{"win_length": 512, "norm_position": "pre", "head_dim": 16, "qk_norm": false, "drop_path": 0.15, "shared_expert": true, "depths": [2, 5, 2], "ema_decay": 0.995, "batch_size": 384, "adamw_weight_decay_other_params": 0}
Rows from expert 4 of block 3, named by matrix and row number. Rows with one number belong to one neuron. Each number is 128 + 32 x the weight over the matrix's rms, rounded and kept within 0 to 255. All counts start at 0. Numbers have three digits each.
# up: expert up (model.blocks.3.mlp.up, 16x192x96), inputs 0-95
# down: expert down (model.blocks.3.mlp.down, 16x96x192, transposed), outputs 0-95
up.25:165153156160137102130129103189108158139120154161182173137112147214120139195073121122136106115132132086162098116130104045158131094124063129095182091144161151164158098111139082093113166078156140135177150119177167136104182140116082162155133171137118084108121150107134080161128179141109121134
down.25:131090082167163092138136110110140078136123152132160077154105124031143094087151115151084133173107133120050139156099148155136113139115105118197124142147100146142098159111125154128174113199160125153112152166104096144188079107118167080126111144109097157169129147145138141135107128135097168093
up.26:149074155147116173113130074185112117095118135136175122171135128173125125127134092117180166114139159180106119090082155127099074170117135097157190136154128123081152119081114131096129147125162091154103139147110163163085118130112076127156126152146131118134116176092088107160126135180053143133
down.26:126191123111162106137144178112168121174138143104107132087130136129102116115126145142092125139111160135120102154120127144141166080162158139144090094129121152190079125153134170123130144115127110133161093133133098077135089118131151154102117126187096174143056125095183059093109114128185161131
up.27:185121047092199110182106113150105101118111117143122153122108134114147105111114096117106083103077141121211117122165112141142154197205052096104153064099149117109121055163142120098116102096139157087130140145096103139101106105098120090120087080098077130142132127156132091161158124126069175142
down.27:075139159116100115127161104088146174205116173127146128165185125127127116134178178120103127138175139081107108163118135106148116067090158084140084114158128073073134123148082098156148171155125107178109146113058121161128079114068180093156185149154131150127112148138104129133119148132135085133
up.28:089130164110121122070095119115112132152141093176055157124075154090138115148065127221154124129131100157099131159147110149067092083120131125136116122155143163122103110133097125137122147126101103226139127097114149113173103112119130108157095152121172139107063075152138120076122146122113115128
down.28:122084151096102088112167162155113110115130125128128123119112155199117117072128159092185111124094082157089108121088160074118160138122165108158156133092093078152133143110129133045101135087093074134110162093178058136133198163113065155138071124109094172148168136119091138170149113151113139095
up.29:144114140128096122112072148073144160136148083134177117077134121142063138117192107139152129163123123137120111149093125086112136072149113133136153117129125147127101103117111126163109124091135142110094113157142108130133137113136128136150099107093127136173157093100107148136118153141113122161
down.29:140173118109128130131113094150105135126117140131098098139150113140124120129153093112179161137150137112154167146132086180092119149102143137117153133101115118081117112156103153107086168142119148133162172173143121147121094138107144135096132121138167125162114159128108066108194101102170122088
up.30:068078114131131144152158104149094116111094113151152196079078116148133118137088152117133092098091123156153098160158137135079126101095131112095023142040102153109204189148084114088181152146181073154140147156232105167075169154102200133084131157121101124081114123074134131105084110137101123151
down.30:144091116148170132139172143114150156128131091129158149120148208180132164153065081117150144161178115185126141137092164111075071129109130160178159123167171046107092124124063175079119141079178100093207133140142091143161094147165129098125040066062140155102114168140134085172151207072136166126
up.31:104088150171110134199129127102114117132142083084129149098107138132126110123127142099110119125175188107141049153164084109178111138120120145169136170156108180106071183137125152128104119106137136122139101166170135100136191122132119139052165037131153079132098124131164102147088154113131175086
down.31:136133104200135135133094144155157093151121122144141095140112112166132121076193097124088110136103112074127168130118117076115104151151111107067101092126149104104107122046128141152144113170107165135132153098061173179119121133143083073203092161125120103113104134123161144138128113113151096160
up.32:156077128075133071120140089155138129210085188121075094185168179179157097017113164151036149095139141078136103108103149115106124108164192211057152116122069179128077070170094095086186142053126160127172128116112058076148103115128124159081085202028189135198116107157143127178056045171174103109
down.32:074146134175150138106131131099125084165088159095142201076149125112065114207167081132103125140126160129088124155177202154108108085103104161187108068140104106081053113106092152118116147135147149069216177131202114085193186171120136130137138184200161107077147155132169090091160058128153177182
up.33:198117091133046160129142094099096114142113185110126133158104210098094139165158125200121217115151112094134077120096076134141060208131156127082153130100136078143153125153114169130129220088110137112114094129130168140167148096108203100101146124151159087173091091176153126131133153095113088150
down.33:156136126085158159149097120169132129028116082137038156106179081131120166108080037123110145160103079159088104190146099220168157158046141108094092103115127124126202094177136155150129086153131157152086160138192031129080111138177065153174102159099135102202155165112087061142121184127151186091
up.34:142127108146124098126136145111122126116087082112081110091130171103134128107138151175145116168104180105135134140130184118110133096142200128113146111146084102116141085135120103088128115132101157130125122151113100096173113119135124156150134114101162133120112051131087093117133150116104141078
down.34:123128117083116124128137114106109112149115131149092173214142112109105121144109121129132140088144067182106091142109090155118101111087055150154103171172147172164136100126122153150118154082123114171131154112136142121151143127131103077135122109108122129187105150180124133139151111115110156118
up.35:168115168133140117120099166107131135108091147089132083105128141128122068174135136063152131134153078110098097154161104140141145079163160085187184144092145100149078136139189165149176192173124154103128100122213091158142152086077114083098114145142144096140071127161124148127110104117083163139
down.35:128162149146112115149093138173159097090047204106075116084086133120090056064112157133108107135135114117171110152112139075124151080123157083155102173168146100070173067163135172148135171132042156091103079162135182096118134110073164110105082062119148182122066169061135135161120076159159085080
up.36:160142108164180090239084099089076055151173138101167057153162184153141079180111098122099093136200142109047162164137116180136091145154134112147092101181096058128121139120102128128156105114094180046183148077171118111131158099178148163148098111147121108119094106130192127117214147153099072142
down.36:122069139180101185099153168186172102105156132061143125130128122129158223189143254194076175150093161164121144085049141161179104155131136109152179174065184129105149021114133132174063154047148158156085094136167164132158155151131114106144097153216160103139181122161111119171089192106141099129
up.37:132114110158094111123139162097117136122159153118139117092152170146127084194124149128098109103066136088113121157132103182130151127110115125104142061137132136140082136106144089109126092106117151125172104102098122134107105129115113081137120074159075147156151119093130132127136158142143157126
down.37:132184202129140162116137082154103150117161142104092155121112114167163123092160165133105163140111128142171117103136101131144113123162203147118110145117111121107150077086137100143150123150137124180153115124104078117098117099105167148101131127082161131138098170174121144158118115142147132139
up.38:112166137110094124118175089126128093128075125169137160125101159135134054164094171147157087199081118175115105176168110157114101169111117129134125161077095144093109122157126078105136168155159108136117139128155093134155104117093114155086101096143134155144164122091128112129193121048162117082
down.38:136124191108178101147144154080153183077138118135128131122101075061122113126132170046113088125112144131141095122138127120169187123133140184096141148112177145143142171096147145147131123102148114100139152119134091190192119121147196144094080075058086143153120114083147088159139142143083096145
up.39:141115195087112128128109134154122118138144120145159115126129071135129128130128117101094058118162135153102125183169130084140148139119127155180144163115108130080097126134146159081136145179174117153158134114122143154188141103151167173186057205110116104105101120104102150142122072116105169157
down.39:123067119152151144140142171122131156130066100084143173118136152110110124094157088133143076153141157122119173175120145136161109116107124132148120124112173156141168116122105117110131130096073162128149107138124084081073086119182092128119145135123148145182188089094125131108121165077116151123
up.40:114117141069087133148132144129138169155106143089074118093096165091138108150158108104082088137187151135088139207157136161141139078159128115104126172083146183089059127121143111101082130190118183123108114151120133131130143137192144108105158096113103081127100083113079119153145172156160153097
down.40:156083134158194124096154144139143096104174031127113140157095096161106130060127138186096098130113139091130198156056132122126115120133153125096116090146146078136178085150135129139180159099137107066095152132153117155162136080082152138097145131184104081141169179154129174153158163118126114171
up.41:176089118159078169130145103132144179161097164081121090136114163167124078140104155160130161183160164142100105110145176105105087171093141119111149098115136131116133164161155121109141102133143119143180130141119157146156116131120114191113136098135104130127094152118130142161117110116123182130
down.41:135144121163166071149118181145107161159144104155131097146087101080108117097117120088137137129106089135142128197080100114147181086118091124118060140094111144101159094111095143167150112091127081122143161108091150132101124093113114120121149119145134128107086100129186094149153097093131096134
up.42:153096130045163118148095148119136114126101118104180089136071117115096145116140163186137162132124106092139129150124146146153144089097123167100079078118137126136109123110112101111139137116141112098104133140168172127144166093085092156118135097152140109138112150093071136138150149091081116096
down.42:126113134127045116165166114085139149185112144117143110155170111155182117104130172090110109131126134120123172130156121127110099145154115111101130183116147122106157137108148164098089167164147140116104161106091135115125086122149158115143115104143112153110089123145117156114163118155149101146
up.43:151101126126128096111130128166126204117125089076102147124092124097149135152158116133142117163161137117103127121198146109127125123121150109117127117107173118132154167108132064174091094145132068135154131104138093149104122123085106112148062165132181102154129144087100140186129155129133148094
down.43:126113110099137160117122207099151159121109122142109145104142112076120171140108111125145130107171184144151159155177132076118141159117135122096111194116080155195089151097096097101183137136105138134144103100143162179115124083119077176127146157164122112145101106125128115164131146100091137173
up.44:106093132099177075091022089201144121001171114197100154138109117098161133108129110167040182037074144090218118105011145189090174129086128108080164130079045134116141168087151155103114077099116164167148142089106132052167116119207116171131117143071102145064095160000048113184136134133158169098
down.44:135162070082125087186115084087024150224153156185148079045108084139065183071069123145130042129209118096119152135110047125160090075089208090160105176159158104160124086212143106117116154076140174204069141146100140139102079189164087124090093180149175052132117200116168155043170071109113179091
up.45:138123161084114140141107133183180093129150134132125150103166157151159146148166121091112098074095182168089147146110118106165081153113158136144090136155148106089110131117109142110099126135161100098108137126139133121077086130115132105165164184072103108128132104137122184190177122121156162176
down.45:163122089123141118121156123119131142143097134128110131116032159049158141132187218136124098171153064092160090116125140156068138111163124103127136124107126159155149188148107094105167122111098106126124149127124174140186156113111088110109145087124113109168176148129117124082108129135101130093
up.46:128128157101173118156105203155121120156142174156109096118113107139106093115105151155134126117107114216111143124153151106064140114088135138138108095097177143117114116147157112095156117142152101146134147071145183156142159102106111147131119104140188081100128171095112112141146150122078090149
down.46:132123169133091121110126152078117169113102108107144126124177114106125079164101110125156094151138164115128129108101113148094147132137130100173170163133096119166103137087139133103151155128144093131150151144172085097142089173164179174091128103161104172173120095105144160128099104151128120139
up.47:174188108098172179129139125159159200115142132113151122162121166134164058095123100084148169121139109121182129117067080116186127135109086176134168131150181125103129228152178167150111133148151084080116096118145136058145166106192135187068094115099116097126159093157166083081101154159120150152
down.47:186101121085096116120134080141182122154111164142082137163094224174089146155162136084077133131156118157147141163069103117120102068131143064163048097169131127136163166110122189122064122207176148153089112083156185114157217109119134154117130098181174106117117073057127112170080132147181180138
up.48:112197132142078171120112133089153027106122153166146099182094110096155132172207122101141060129104065155102191095129118149145144163168162125142153166160108118118097158117140124121150134106182087108158170184112217210076196214099110086119138142144063100134117047102184123157092147084131183101
down.48:126121102125153056118116100142098124129095066134159174073143202115056088090096127183177170134172186104140136153171094171114144165077128161144142113104142138158104138086167049077142142171122117100143132151105111009127139135154105167120070157124182145086118078124138173100168048184137102118
up.49:167090056047132155157100116143153099171106144090173113117119156135162148144105136087077153156136098090122100120094175085142081075117070109113065120075122116059168152110154085117145120167139117150106108140138151130112144072141125179105142128129098168161180150137165111168200096100131157109
down.49:100130122161104139163171136167152121113114155146157164173191106151113115106136177078081152129132146151157165104097098083111160129201090105095146101159149150131140152077154075132066124127126110060107155088106128121136136170124135141177167128160091129107091149088106134099132102183106098178
up.50:141108061116139172109107110098074113120167162129199137161128139093110117166138141159115077086083073148181118159131134124133133125137131178206115166066114145128118139059126112115124165204086143177139102094201070069145166133112149177106147094150220133068087133151181200140127144112081171145
down.50:149113108096120179121107101049185210170172102108152169122138137178194090137173152164099115141129117087115108126164109079076106168144117156187125101162165129227183147085140152112101114169162229148096113160172048075083122204122134176094116099142083171138148192136136132143117165090158169088
up.51:141153155138177138135107112158122133144132093093129080093187119102128192094153154137105142093147169098132159087107130130088146119085149173184117086073126177158188139176242103133141102107111127176134168161173130127128139104103122123139072122172104062135115116151141112139075114168090110161
down.51:118102151119107102141143099121179138160147155101141140143128126173112085094093058157127160108136096093102050159162115152117149150135160149131107185173093144053097141176049089151101149188166116076113159156090124078129103214104066102139157154153157148151105144106163173067189148185165118105
up.52:159182139103115132173120101134099112153170153138177093163166150032108106069174111169101114150093199069064172114071097198078099073161138095128157106147129198100114127108165162120141086186125120100180145117141026130172179146193132063168134135103072117145063102164043046210088113241102135159
down.52:135148189120085137174108121145126126153191133098140207133157201171070093117134193121087057076138085119147096131146149138121134127130138086089088150158130067105074075120092070051075154107117149050161119124145072028198163092140172146136150181170216110080139130214160104103185089160109127140
up.53:110136113128135110088138099125136075146157090126149184129121128099126162123123152136119139153187101154137137151184158137116109137112113093106179164088110129074060134109115127130133154174160128157137107148150099187094144122132117119057156202120157101165134112145122150119108090161102145088
down.53:080071115176132122154105101155138120076127124151127097132113153135127164152084171133108113073136175146120097163129149096117160116137134142070135107149118180136155094133125154121129122108099111096083125114119113076110109117128144126143104100146090084117135076122148142156156135131160122136
up.54:135085141178207138084118123192053133098126178136176108143090154197079070144212113161169090131124085100169141114172120079138138141078194144127119173132059108131156078092166147141143136097205105120147164112100107176123130116101153161087153141153194122107130083175093116121121123121109144140
down.54:172119142102116085173132076087172088160139100072126148122193117120149165139069124146109088138123175183124170132193165164125141131173124159104152107150129097135117180148133113145113180189077134107063112186161147124089116109087149095177124123069120152149106094061138170130101078152167128094
up.55:089104120189150125148120076101111156154112140108138109110179135193089123119113120085137117106169139095123112151161075136173151100068149148157139192134048136180128164103077107123092170106047124167133112129155170117067133103148136161123140108058137039114131090121150103141153106119141186145
down.55:137134062136112146127133139163130073123118115117195149191110137085181136122176091158050163117081144117126126143092083080096093135136067135121161055092173134114115113131153113144168104104172181153115177102103120132142118154141067121154124174153067132098084106169133172074087128141139107108
up.56:137108202145102116119127143081123133124117100160130120127125145153038100115163150122130127078114122139122093187139150147149118153157174091092127128104124152109107104124172142138158155099112146108103099032188114155141151098088130100168152096088119156113113061112149115148145156112120186126
down.56:138182102130103130139164135093135116147167126075136098177110111143183090096129152149090163142102162110152148091090163163121153104143168131153172149129148085088135101221127206131147123196079154143137169076135114112111157105135104120155094171107117087183125107195031165140113079156165123068
up.57:143131114114127127123098130110127141115167142158137119121123176133129082057115108126119134172161126149142116104110137112107117093185090136111142140142108125122074106165147126148099124105116129113167176173162126120147127073089145127116151160128152106110143101150149115154127125110146135113
down.57:173107100132133184137138102182145126142095130155111117112128106136094213174119117109140158124120126133123166123120114121148120141107163147105147114144156102090153118062105130137136157171148109175135129117123169134144155148138144154124103105159147138142113152155133198160142104152135161124
up.58:063133095153091154106191038181173120133146137204099111125082139112101201120093113169121121100154140128163120143089116135115120106063101215115107090124152132104111134041085093072095125111171079142150172099123108159142091140127116115101072136170188107105147155150040128109167041113091085133
down.58:129084146101121113131092127120138131114124118145099117160161215132105063108127122071106068126160068121068167149129116155103152146115065104125158144068107145158176077162137181072194139092182145152074085145136144094128148137165165101137106099115052133162147116081173109149128157158117148155
up.59:119148165146141112133121127114143083094112087121129033154129129093080114143143141161127117126142094164054040129178143134084147149086162055155097143085171098113139156149050074168088181130097083182091118167153189128147097141106146189165144133130127097131129085153046123107109141080073105159
down.59:137124157104124211094138151130127093155091148129113145156141174160151128102130167092117135076166130139182143132137080131163139147123081096122115054130108137139183119147094141088181110005095121096121105103096163145086157121133148119155111102099087101113112191140104128146110111088162160128
up.60:086139167106107099164087159155173113142186149164144169071207106094173162103125104177061151117112160147125180055056108177109124097127157124157181119117130194128074142123164109163108121169165050199087136118111152151074221105152098096109116135154141109159139168151142104070168128126148066126
down.60:167123078096171166135133073151197115077093132050147108103109129190113109141083110134086130113102159019137087144120149078084139107119127173144154147138105108065125176190156092140187127157118221141143133140147118133190064231157113134086113213075119112149087106140160136116100144087126094101
up.61:130111136170122081188118121149193149146132109149145109125155060152105137048152136113126138116144129144094099122098082142175099075127123150152136144114108135148143138134149078125122141105128097061140108127094141093172136155137136152114108152109199097133118124135148120121121071131185142136
down.61:134144121103107176088134176149084136107150153100166105102110196086154110182141125135118124116122182151126122121154157144083158118116078145155107159181155168118107140076150117116120130155109167125157180108134168118093165206119114078133154126099087117135172140129152100114108144129140131108
up.62:170116083094127114139090147141134159110180142106148109106173147167122085128130114157094099152149096123117151132115161143135102126099118090158096147100117146128086168087135154098161108174110102109110143114100099105180132138127082174133113083086133141141114102046101127163140056114106159104
down.62:118138105135097138149114103074101143094117104142083160164152151091078115146112146140140123130134200124169138142161166085132091078133116147139129147162141162120139052102124103159137160151139180140162141127080146150135112105167114175080137132180137070138157101169131160073108175132129118153
up.63:100142136159187108115095176099069110067165129142118175178140127144085187098125161139098143144110152092123079118091141113116105126110108118129128155082163092171126115167105164125114097160136074172150129197130074103176137164160131148138167095078145130123115142150062095140114136096134148178
down.63:114086149132101150078056115145188137089136139172161074131204162162142113125104100156122128105151096169120127128146095111112130141120152157121158131159144109115090139117189104092177141123139122083137124085146154158099105081099118084164096122143075103136131123154126123105104138098104107143
up.64:162124144137123097109151173118146144141168104112089189089132118134156089149114149176159100185163111091160195130147162156116124113130156130140166147157168100164114141112140130072204155131089115088111122168096072170187123166127152137114109107075174027170138161109095134091084112177151176143
down.64:134127140177173114159109110142084118101152130151115119159103110068129091177145135110117137106144163159133131123128138041064098158182101096079120101158115145127118130136147124084107177107149096061141110108117141175197122117094116156121122086140081118084078096119147160175177094076084099120
up.65:156093166146115146116108108125125151096092187061169133093100140129163108107124132099133161197128022171145091120115059136166151103199140110151169185103146052067091150130114134090109211111123144113103162151166101097087128085118109155158075150086188139038164148163129145132077094133071067157
down.65:095112135107047106153081147146204196093122183038137170100075091137021042164154134095155141173116103141139042143066048089173141108132154048131165200189139169133128143118145128167060150204136169195104173198126121092096108071060142095055125083095157082078115119105091189088167143106122102159
up.66:152115133115161172132098123112170074141175116133190102153158150139107108110145120123104129159138120098091102122172175181162112162119101156129118078116098040133108173170139097107096098158069148154138151092142146151132123113172152154101160101181115107103114103114180118151142163099124114122
down.66:132125147097104095148089181126094126090106091094141115183119096152175134170120095124113169134107129141104160126130083089129136127148146077104117118129159139120107081122125114171107178086117122098179149160166136130140153131115140071139067177152202144155156146123056102084128112153118131132
up.67:078176088085116050122076141143147151217132133125119154057135022091144167146125136150087144112093114161085138104011092073126156140100170108156183228151087150045059129098189098096081140145153101166078050098133186157136201086212108146158137165120166130157160138110120159110166099103153167119
down.67:127073059141125187156142173135158097095155116080165073115148087137108179083135054203060138150122164074181154119139180154151188106142128195144159174086203141122158127137122104136133117226112213122083129093187161179098073172209098138039109136162153077098177135142145065087187161181115153075
up.68:185149139109111126122173113129101093100093135146087129157102166139107067108134166138159154145112126181124125140110160081109112157118105116114117136138132156148107135095134093133127164139153128102161168129126151214102128145144123130129139083111099076117113171117122125146172108100129121126
down.68:087068152138132077141158140079125128144146100148158115108115127094159149155097100083119096160086131163138126110095105128102125163132139118162124125111131109105125119137145194105159111149145101114136074138138097109157149096117147150143112158137147165104138092077164126135143119158117113115
up.69:131163152099119179126059171177242161000072063160164113167103051205110171118075144122142124199054108145148064125224119125132140132105158151099207139146134108157109162153255097178144142120107115160120088140141120176121129095112120095073197069142160158137126140144091098151129085151106068122
down.69:105088146115075178036137130120109125138112129137128153212192090102148091170103029043097145143090144138122121073238162203171194182137179114123139150055186069169125101136202000172035189102126103089088021160170095144131147168162083124217107150126099106216209095197126083118090215145117087162
up.70:126108156160101149160135146112146118081152119123136126133127147167169124133177130118088123243099117120156100138220136125123143101125118116146113163165124120114145246104174103078065166108151096070109122097063154167126099154092153132125160114103094056138160112111171158109116174091137178122
down.70:144123095128142148144170132152121085158209106170144170099131094082082114082117120102105132100106117112162141094104128166119103153139120141076112140063137124139126073158128093110128154164108098129185095128144142126137168134167148144102116164149155127120120124151171132127097060142117094151
up.71:088164125097108157159152096135119192144153143133166133148121110115149093117139101199092203074073124160164135150178118144112093121114155154143158158083117129124135157188091083169106146123124125097150191112057073116102112136096173137124169164156167092091147166101072174133163107100095122172
down.71:081145120096114055154108103108174118137118129182145128069160137104059111146166140071119146133135105079110116100104132131193141146108141203125096083117109135139150183065124126071133121092128106179079134161156147155121154167123161091085114099116065173125092090126201115113128188158060122162
up.72:224232114084156097152144062140078110101136173101201117183095155148129126180067107141115121079136110092136135161115078109143078190079094099099117124121126120092121113119102128126096185147177163137140129151160108185154123117170046093088166122157175102179142135180126119085127108098138167147
down.72:140142144154085108125117152128099099157142092177109080124084116070094094092129134138083091216092173119154135161172204071085162141108129137130078055149136023165102101099111156142074085084110050087176145152105173092153115091061090162222186105096132149126152178101080152136132105152119157149
up.73:081114084158202090161137139102116133089104144094121117134100129090123138085102140161117146124122152077150109141123078103131114109108129094106141137100140080133137139137190136125104145177154149175136121145129094121128104151165138078105123159112135154135114157155088138152075083105103114136
down.73:129066120075129137167143115137163134148112129176137119115116099138107174167178109139130072129161137164116093133098099158120144075105150164136120110169059138148149158136089090146112116146140122135114104111092197139135103119107161153115112093152114087130100117086118119157169122110099081126
up.74:150128168115128196121191128119135126096123125137106144076149101122130152090095125134152133128111164093100134100106082103155140133133145134082168161147120109180137136115114141137105168151100153183102157079159192140121159118119181086134062115088159116158103143134130116097095154206093116101
down.74:147078088079063166087099155152128105085098157078121088115158123186142122185176118159060101117148146117154089161121177143140133173139111117104089121093091143097117136138156072130129072151143103189164145147127138102120112128134103161170162117136095097112141084134153155179128107104159176081
up.75:109129080195115079145158149086122109092153076164182131172137172123136109139143093133113102119154084099163108100099108103106142098168098086153114122144127139106127106174176115142127129149201082152145155102113081119113140146132111078090113112195114107134090096070097105196168163159133132133
down.75:122134137111178176154142132149085147144146142154108184121197131076067118104199177118137094176160161133122126102141079132130098136093111111164104132104128105124148116129133117130138097194112113105132105117116111093169067129174192138158148121145089138126161144139147115108086085093048121119
up.76:197131172127120120106115136137131127147120148122143110073166152146159150114132116125148126068123103185128105105104112142140153147133161157107168143115090103109167183170168142118138117104108124058115122085101135153116099101107108138085123106092123118128179087097177161189102114137153095074
down.76:141175102126094103113137158126153131099125163125077152127128086131119138126185063135144148128103124111099143169187097122159085118101114111140085094130152160117111144156114072098121135178175129163138181166191162156093180124143120111161129153174141095136089105141142168086132111129143145174
up.77:171087147100091097105137119086170087068160088123132045105044216119117085081198136080155129084129107123138161193165074126127106175129162157108067108093138141197110159056119174073062066145195099105119129155062112147125110115172129109169142119116084118141194141158084169102141113151143180140
down.77:182104189064114088062135188114075112194140093132054148098098163121161132175138161122112155175038108093124130116130176124114163140218108082107085173104180117094115113195121134131205113092122102160082126162173146059078152134075093119135130120101073094164130106040125135149162109115144128114
up.78:101131100092106160094123142114134130113098112135117129057147165097141111130083148107100135129130086093124098099172152131119132113120165126110065141151087110130163172109127139121100121119151112112107119134134067152132120125150185140127172107102156142135138149185062148105146111104135139127
down.78:160084116082120101165081124198119102153097129167138112133098099083151121192114150124132117084115126116130147106113130144111154146099124138116200126147118156150128102140142117142150117109117142152096119113103137126099159119092099118083163136114193050124130125091160080170143119148059136122
up.79:111067074078102143139135086160166155153095111120124163134181151098180100140122176163107108129118100139173041120161155099074124100168146148086137136090125162070159116120091165091129105184122140184165149150127168139042068184125091072146116125081108149085093124064087160133140130117128118131
down.79:133184146149172113116140103099126155087093102109124077131072134142084130088146133034152123080126125112049148160071128095146102111062131139161077110157105098140107142167089091122104150098115070099152172130153127112183139122106173123088097112141127144146123111103082140148109147073078130164
up.80:115125148159128116148144070115135090150153106098126186100102145187151148147139208140133100190145132166119132163145054139158112111095193188086109134169159194123146158149073110175133138109083191110145107100154128138109119146150150177147113139073128043092119132145157160065120102161106151107
down.80:133156123200154181106111159110069105094118142137136132125173159105126140180133105146153093081128208091153184151106155107080076176159114124164136083103154062168094104097131113136107112128120097102129132117121142107120115146210171112170131145134097169099074090123138135126114108156106135116
up.81:134117151128134127201112144104073099133182148049109180152138129131136127097169149110109130099108200131137071164109161079134120106131133130061117121079115148189129184210120073191100078056106116101149170134102138098126163113103135144115099136102075087037113130141170113134154101144113127110
down.81:100118106155111121123122117145125128134076089147181117148163134127124129116165130076169140100189009165175164087097090126107136163160053080203115136102103079057121102137132169086092173154165161079135161152161098179156128122076102067143134153161096148163134111123166104084059155101086088181
up.82:058117135165066140103130180120176134150098072158068087079125098106145217131159168157143149093098113108107164175064188127087017078112156148105130168197157133145187143131106143136119154164077101160098121163186144148108167076095141167136136159161170168134099109139145121103119108121164130093
down.82:135171155081132098161111172171117188173182183152188085155181135129134095098133154111127195117126162130096030128194152151119098112108038089121199162063155145137151145104126222156149102061148148169145211121132146158093065058048129121137220113184123245157086167115152153147166138097114152117
up.83:112136106132156120133112116122120151184098129053079120138120136126123090143173187096106116104152150143105127156213115102123133105129122082083147129108142088138093142162075132122136140127066133124163130223154078169108165152113176135133070074182150156187137042165166140085124141188111070098
down.83:113104111152116127166118070140094037082091086133108111118182131183086091111078148126189121137143090112101132124042103137072144183115190108179150136124116139118112165200084148095103101095119159116128192111138162105123133155111073091167134180061093080081134157099134114146111180065115170173
up.84:123113138121152130177118155126133126094145109129156147124121143116145112169090114126132147082126150119108141112112122108120119108121170140117110136172158153146149132128128165152132093157100143112144082118118104149124122128087147107149109191127096136124120096102161130138155165137139149146
down.84:106114153115143152088118132120115124124119103145135136097173122094151119120156148118121120163128130152163110131173143134136090124145131125174142144090154116105130140124114117123119114076113084110163154133119125170149107112147130134127141105125173142150083140145140130128107147115134116126
up.85:155084127109141103112127077186118128149159134106130145118131144128175109117127153090143168134124123115159146142157122112107113154088134143142153101094123090103130168097123104121170106138141094100186109166100169152142112142150122145102121084063117126090126143186128126112155141064169127101
down.85:143161126133151090202130136126147100109106137130151105143114099074144161125137101156122142127059158060078173124151130155171154096123128138125149137176121173112134078133093108092122126104121134163135173110111138104074150137073153087132124124110120145104142109067123151157099140109096105143
up.86:090142105087083115123131098125111120130134105087119112134151174152114091138135168114195138074167122115079088161101106139112148145102134110134162124139164140174143083133140111124150098088097057139144139127125190138167152171094117108085131107154110086144104118125102117148097111182103096139
down.86:141115150125140120125129113083105112114130123137144086151172113155085159093088146149110109165137168118151096087138155121201120170158131120160123090127097116100057125104142143118136130140114129130131200152132093038149128129138098159142048154101132122121090108129100193143144124126147138121
up.87:106177172092101106117084117139111097132161098161146122131133131054158078126116187137129139097130140121154158168141124173139108057137090135169142119083123135084092153125145121068116104121185124140123148133118132202100152129167066162123156141114234162080140159130094151157138088189150117147
down.87:096116087161136117152139135129093154101135110098115104078107100113112157122082088136156136145144164103128173118101167128134107148157173129130160140176099139134133127128103126139118152113115140122062148140114135138101113140186118136115120177128088049143121162069117143134156150161102141098
up.88:140133100123152069098124086122140125155115107113135138194141137122133121170158140120056090107143118099079132175170120104141088185179094142101112115154078163125105185216104095095129041134078152176150120123125128106135131152131145134130167188166062076149173065126112133092134195153123130118
down.88:072181192161163131112115101126094059105153146110081099126142157161113075086110146094161126142089120117136142113124116157075188086116089074076137107074126118084113081113156202128109176101146140155112142166165141122129134125072144101117090121067174199125127181079130110181127104110098121134
up.89:062138153127135151087128159188078133158121155181131194131100181129116109082120109138152115125140112071186158160112105110156127120100128086126203122130111088104182182157086139117163093086142097112163135095126130155110154114109233135097112115136155094081076150124111150194103176094088127165
down.89:187123108094094066181085149170175102188169104109108109105151128127149170200154092173157140192165124171094104106166097172144053156059133152143123130086154134146108097097150136113153150144136131067080086143150071167122106089180015163155075123100126106144179078113086111162147120136096156148
up.90:126098111081119108090116144175161187120176107068122145075175088127049112170102088143126117133170122099126093161129136133135111128172137061156143135082061182161097140149163121093089096133153083178131096150137095133094153097149094167145091125090146092153168087118139043119162160148091139119
down.90:108134095142156166152147132119117154179060119081098159131097146107147112101149134150130110157152171112110136126169138120126097158109133172068154119146192118138201164093118163116185096114060161191072120083130116157119074152085108059110121089188120136130093111184074162135140166100185173073
up.91:114138162128068191107133136097143138163109059106108095096101088134124147121143127138109156101068115121132145112120128069208083082153124170143149112109099145109171076146173127169067149121132107123101144108154127156194133156114147082116152143069156121136161126094134130148093140113160122150
down.91:096156092135103105149118116154107119115137144180138088172147124150122130150158061148190118135118140163117120137126170169101137136102142106084161141084131129098079131154119090089143151133124115113161174131085120124061152106157141180106120182160205127122131157135140113075166148160107170100
up.92:099122180095129141149097154124064119078145200158142109148168101114098093066122128162130114146107146135070156120064110160071111165168111171172103161184140128129144135149143103202090085059098197090169180152131054115143150156189075080141096083138129161157075076137162108144095109206106162095
down.92:102181144145132161164143165152124120177137120078112145168181183178058118211153115084088159159177072140131092093118143149150056088085085150131130104086148136123142104121106104126109135131127152152177092139189169091191162099125179108103114153159168086091117074177134099116229167100110136168